A small autoregressive pixel model, trained from scratch: adamw at rate 0.00099, trained on rendered made-up planets.
Rows from block 2 of a small autoregressive pixel model, named by matrix and row number. Rows with one number belong to one neuron. Each number is 500 + 50 x the weight over its row's rms, rounded and kept within 0 to 999. All counts start at 0. Numbers have three digits each. After the name is the row's rms in percent of the matrix's.
After each neuron's rows are labels from the 100 images, of 14976, where the neuron reaches its highest value: "responds to" is what is common among them. Only what is clearly more common there than usual is listed. The data: rendered made-up planets.
# fc1: MLP up (model.blocks.2.mlp.fc1.weight, 768x192), inputs 96-191
# fc2: MLP down (model.blocks.2.mlp.fc2.weight, 192x768, transposed), outputs 96-191

fc1.147 103:515517504530484559471434452546496476507465553480402545584422452466486538516462529500470438561488511479530480513529563488462489464497465514477438512479567472557573398464572448534437463509375472459543452446563437622488562489498472487459397436459467499476569505448516680497603421599439637550
fc2.147 077:547499463499481590462504553518421534473559516448520407534495544468511517582445450564584546553504438509516519501458505504504580555413493646515520424457502535361545508514401545570452510531484471447527509614515520540505552506586531520492411510583565541468522564508554546547475548497482505567
responds to: banded gas giant

fc1.294 097:547498511548515491504493548505485526474482530510476452503456433526427489475589473530496501506446547538521420502517559474530489550541493590402400559553574495513459547388451514526488498437522530463451496539380507640468521558508424466493484400553382405548495442497458583467508514498509531570
fc2.294 078:501458484500483517528513506485448519442540535514591489510494572600459495510522583457498462483560519534460465487595570513534559445535518495494396493480440555544499585526530450526464567611509586532486501565529491472542523426461554464497404476496565505471517499561475521451554479420502634510
responds to: cracked ice world

fc1.272 106:534464480516461569502538458535478523455545468562487476448491446526540537466524520457531461498546600477472400538563390425546440537512503493540460475531492475460518592483558456493448528557515535475476557497476566492533463578508480507517482422473482502474509484554427484470474473513491456551
fc2.272 107:573488553506544513558492510597538624530474520376547539448538475473588522540419530526486496510545421466421377478466492512509544500519471466490520441496484554500562548450515488537484420461460500518543541448555498473495559578537487573480504502539344582482555484569471485494543538476515493435
responds to: crescent

fc1.716 121:480464445498508550504422482546509483481533567455508495415457497418521558479503433516520468458415530468467456543541494469440477453525600441470445496501504459549511426493598435497456386505539493514557461484526562577441479556544497495529519475495499536528540450396527560520568428468492533487
fc2.716 125:358433478473582469376476511448540489552530499511498471504571511536477591502548435461528560477566423473527543518484460492566447558527438537478482545519467524581608547564531539433570535507579431567428517500534521599471469503494513488463544511418499409497573462514596480417526465454510399603
responds to: rings; crescent

fc1.647 105:519387463470497432488592521435429425434521480516473467519496484346516487429518557509433509523465538543514510553525471477532526502490412384502421467494508513641469468484416530542485459552456592493556514493568564483418439551481500511529479512540532485506492528398470498559470477527458481506
fc2.647 107:528571565472469452586445568522538468555501455500466474504436605541496538426521585459489499485511481521563466553503543485469533573489542534479481519494491499379459479497554460484521575496558445463507538475442462444570475486515543500462455501419471523516533518443471527462444503546526452421
responds to: glowing rim

fc1.354 083:496384528567522521451488470544508505451385476546564468514517519499436483483520454537561524529558490405555521454526481373490472521485528494467498510631509537427531541563524478400538511515476549521521531546430540520575449589517454562515645499501460553508495378483462523516489538477413612434
fc2.354 094:527540566475463552468587556427394525593488531498480511529514389524526580534502575566458479557519556573489457556402556507424560498358448460578435479490476465604513517496436529513542511505496534448473494482547436505454472511515522495470394520589517502515484498510552513532482497560427465588
responds to: glowing rim; desert world

fc1.432 098:546496497543471588438456403473498396497502549524475527514526455384451526517466522530486485527480483485471484540516448458489387473504455489522386487470526479474508449551515507510441540530449496479527388513480452516454592477529538503511398417475551534494507494531415699500566493448473528512
fc2.432 102:572489505479554544591561519429452565486531447493488526546559468496576536612543558493459517614584479487527525493478526484471512407421506490441502492440540568405398471448459636598423469558479582458584479529520541505468484478532508360491491447578493502568443525477574538526477473495449540440
responds to: banded gas giant; polar caps; full

fc1.625 124:470445497571442445496600510362496436479562501562525517509451502465491469504502503549515533477519482535524364576513489478553433554494395404531505546490560431494354548526458551436386472507506476412540435526446545523487501512575453608547532453556527516458489584529445485450490522482493454458
fc2.625 129:477446531475480513455566517497510483416580528574520460559507489431454521447512552471502463496542464563545545510536504420486418542551536437561481460495550443460540531422618516496583543491475473503438490571535559442505452487349429468462622514577550517455441462444478410402503554485509408458
responds to: rings

fc1.615 115:482556523488485588460429445428401447503510535460514452470518513505499523600458482455548448480393508453399535517543509490486515495472639440497548518496513450524524368521553522488497481474524525480603401566536474607490556484524495491478488500533498496449612484440516538539517360506479528390
fc2.615 105:467579566483497388469539482361494512511538457437375526569550452505496546522449503412483466487489515458516533533482463505449507567451533545431548505497510501496467567438460539531489522509454482522482516581507453449608572474529433464597501498484566548487519484449398513467493452520522547477
responds to: glowing rim; lava world

fc1.256 100:488483547580489440397473392562476506516457584479527477492433553509429523593428401466565487559404535475503482484583530484496546478516430483487511519492525484463437538585547475500502508564498528467463521533520428475552628505465493492431481447550401444522562538428583593497546505462491482532
fc2.256 103:555483455450544534444494447497552496469428506422499458462530455455492448565485354483541548564506439605581553484519422502432497580497584568477478497487507546553511524533411503469486511439510522544527444457560546481554527445472474488489603509482610443466407498460592475513414428481542551474
responds to: crescent

fc1.35 083:417456516579506461576510474534455535501464453525577457431496531576431540477560424542574449561604474427489494522564519497513609512489512481497544529633478371486498515502509387479434536515522450429473564505471499438608513545526419496532576530549460510456494440485538490503494358522482569480
fc2.35 095:494532546523508463498528572507593523536602517528465486571445472434571603551502560500422517452528463592539564536488507579446487523411552604488476469487539496589513521560523555540554470524570524455519465475434468517534496439526651448479429499486526461483510497479462542461498486518430452372
responds to: cracked ice world

fc1.564 102:490395434538413545504517425496383449493449430520575433495474454560447483475542498537444504534490541492471545530453481481617416506499512495564533438490483455511501551504446527488528568495479402495528419502475478428470454485425485512569526514591551512384465523562511467494525527570503457536
fc2.564 116:484562493526542434462539613458453387455591505486560515589500493471459484535502543526465517579472506470431546505459505493497568505445418570546408499520578484459485439508366493505408473541467529469536514475449637478493536568581539503476545461504487562563422505483562511531440525585498423536
responds to: banded gas giant

fc1.167 094:492493511550485523453545509406475449489585566595502476498539462383541502517512547441553475494462490608551445502522538526465473554536553418501391504534549375560425558493477500508452530486520551509494500433545489527545538499551427611577426453499542517494549458411413525530484520471408420478
fc2.167 096:418470472533413514569476530485529555392503489525489563469468483543454445429461514529446524408530534383467545475534511444594551368518445509567530513517527514578521448531507436415452486510529542487596525464463511552410382560475498479459509559462436479527522535545521579481501462535450555518
responds to: cracked ice world

fc1.462 109:469463512476496469526517528434487488491549508515462521471471450530495545425571543483427501479471511512503434536515454522474489470504395477386500485564512476560410505518457455679540442482514470505563488396517490574488507563553473604554471465553472414434536440394539505537482511563406518642
fc2.462 122:472592513502525608543443446417487545535444491538573420561539493572508522516466481487510499490509540486533448439539611527500571431519500493532470530496449590498490457449493465513373493504449539490502511558486518498530487554575515471505413488403524525486448582464550579504519431471505605466
responds to: cracked ice world; cloud-covered world

fc1.535 108:460463505488494464505515503501527398477552576602505489451577563383515499540480520455533425517453497532542484530479398433446441560583447477499391449549592420551526510466610515519478497532414477531465508407596488535555494477556435599562493429483497542408569446421379478462547505462464471486
fc2.535 109:493512508498441505588463514495501518482506373551529559553465467559507541485459488564493556512551436494485481492470546543537593490499550496556557532494490553436444427487443515454347429486493431476537497466475530460501478597530622510478426526489528511543517482501547551501506398472454535484
responds to: cracked ice world

fc1.438 114:515444506498441424526572470464513534436518438582520520447525470460503559486542547441427476538513542521420446608460414544416491515496420468453461438520548494617528537487565501557501464518491442490482534396505584500508537523587474479573534548498437432457478496518449446542466471528439552581
fc2.438 123:480531506513604495501489555534524532530564541543479562599460517547531392535489554503426530497484523562512541454563433459509504477501515552441465479494492427507543487501506571623529595433519443492562497415448485454551516425462461531535594516459481475510466570449477492484398551585501507445
responds to: cracked ice world

fc1.415 103:460436497577484501507472454516494555498570522480538461463433440484486649433520504573527533542562492509473513510453565510458511494475566465513511540532486499510489461473495384462471498459552437502512466505481454542462586522558465555477429546569456505645403481424537510378578487443520470510
fc2.415 093:427529498486523416487606480549483516508452447426510476499514520556482450522450490510599474443418523444557504547451527539526476556446536500500470473521509531581542486538533540602512441511436472534545512549515555471564439501436516446491513393516530477419576513523521492491463520538477475428
responds to: rings; cratered rock

fc1.252 096:570467495607477547541599483471524399477454586529488469401542502554515453504521425507528531554463534504468504490417485480451470481491433511506459553524553519467407478547452514465531535486447505486455470426544491511486583459509438503537557435569525463484503470484527594507574533486471520563
fc2.252 098:452426422440514531477520485519458459503510504437535516437540563494485537500486483561587504539535445491528481419519528498516454445528458600422539533499425450530531483540424549451510543501457397535532501576441509549555493525413501468476518478578430546453462521498492348425448429591554434514
responds to: rings; cloud-covered world

fc1.508 093:458463517517485350469436515505491565421433503507572422477443566461433531524544441432551465528457549456578455510446556400571579426513521466466511527513542434533474421526526506456451521479503465502518509500450570475462516521531466575463600472523397536538486472536511491460510550495524539583
fc2.508 089:566495515571474597503372504475524550543430453375499498487493570602538412535440396509547482520492526513533544451496492451473573508487541464506503540494460562480496513594503458525519532497490604431446510418528525482486371465555458478550481513532495457503601489568456480510468478536512496451
responds to: glowing rim; lava world

fc1.531 100:476465485492427458412464417516439413457541460432497491436549447483513578536475465423512508533408510443484515544487426540525491529520523451474528422491528471546594427563547500554481471482439479440504474538523474460476516519483511505518427589473492472438615505550521471510612425480518411479
fc2.531 090:489476562447403396483541456435508581541534496499503551542540452488542527514495521458452476521587493547469495569591594478546595506479448547494477484498483577478421498390433488541441464543482523486558493520563446478561454492513520498473534525486498547474460486458518499483441492542522541386
responds to: glowing rim; lava world

fc1.493 113:448483509495478425538632533463497426473546494673558507522523514409513532574505558433469444528492514507519431515524499474443508589526502432534462488493543420520447540504448528493465549472540433469493480470613479527521470587588372648615489406565477466409495519404358488476519488530504468524
fc2.493 112:546506462506392561534562404527514549506482433586541610521525503485501475516523488432413497485515417437568527504418461585539454437564586485552504462506468501555452577560522477467530479468519474517546499519494498572493510462442652525535517526521413513490481522532488520502563501494458489468
responds to: moons: three

fc1.620 103:491497501461454390471573491431467491462567535555538508528538626401523548590530562471455453530425483580551427584528530473432477503521500479473484437518499440608405500526560525604463459577465518496523531487535512517525492503570485580542476388524476488479557540356435473504459513433440501523
fc2.620 107:507521459552431422537509525593401489437495440512534482524486526556494420365445567529510521502531382513504551495487466519528526450510510440546428487469485487516530381465444525492599452493498504522499515480505464459482410477459547423523469587471447442528523517578497568460494437574516468428
responds to: glowing rim

fc1.497 099:492406505581451501489566478421457437503579463547529448506438464456465548500531458558391544545468470461531468570514529468503498592477552491520475491595485456499488551484431523515456536473492423503592392510492435499498510496460406626555454529564568536437489485545452508516544541463443439458
fc2.497 112:503558510530494445536545487483478447457504538504392529539551422559529453483572586508570448499515605574474482472589512387508538467418509469472407568504549362482507452515483488534528478549465521431493497525466529532476564449466469466439541559540457533524461418389505529522463527511501533479
responds to: rings

fc1.130 116:527516495531462528482541492476486521513551496522456536447471514473523503468523441523596491479559516510466409518444464338459501501489464509499464577534519514554547485499527531424369396505506484501595441535445573539422464532513443526500506528498492541411545500501540536541513478505419567479
fc2.130 117:418364462593469493470498531534542475532495500468461425486559537461417425456459526479548465504552525531478575455557475478474477504474541492427502481523550533540602473570553453544638540555457518515474508549536441453473396505353550494496556484547499480499535497465462440483504469437525462570
responds to: rings; lava world; ocean world

fc1.333 099:436510509573507517503546387450557471537430544544559493492506493488468475600575511444593466486482480440421420493500531493434558505456381410496501494499495505623526466525551540407497428527490546444464534451487523555561438521419488477529618507473457465530402528450458455517548426484509533535
fc2.333 091:522504566467445483436498540565484624498497554476525487473433350534509505429517448485542533499504539457491472522462419428475527521508572531473463464509570477452532630426470460512494537458554517493528516473551477523549493546540479525567596484435467434484447497537568442458471484525528451487
responds to: moons: three

fc1.1 108:454479487487480457603501514517498487448399544506517461432454595428466566448553544473544435559565553465511510563516567480494533521489526482479517455542551459561490474439523429530548531603416446389458521391576578480492521486528439519535657554495462499558541518484449449462514415521506477511
fc2.1 094:487452541482529517484396539472432453559512525582588433571507491503547555466520468482503441535442513581482515493486462534415488555495528593428499505520560505390502504507472533457489454492464465550462473541524508501523534465509524526503443467510555647460548511514484584529511506528502539463
responds to: cracked ice world

fc1.626 098:538498488480459557476401475516527414531526550501515549449486470491475582491476512419445415480464533456505586490618391536457415484507500420430410498491508464551540513518483398626522437498462501526547409545539510556466496548488531531554456504516496556463428495407423649529588381484461484506
fc2.626 077:414476562479502479551476475485369451531562443519393485510505428518490582582528507527514582512478471518494503580523535475581538524504510578518522432492489414509552409417515513505461534534547455446488539461530570474474560469544492542446443574570490469522549512495525555503484493558497559538
responds to: banded gas giant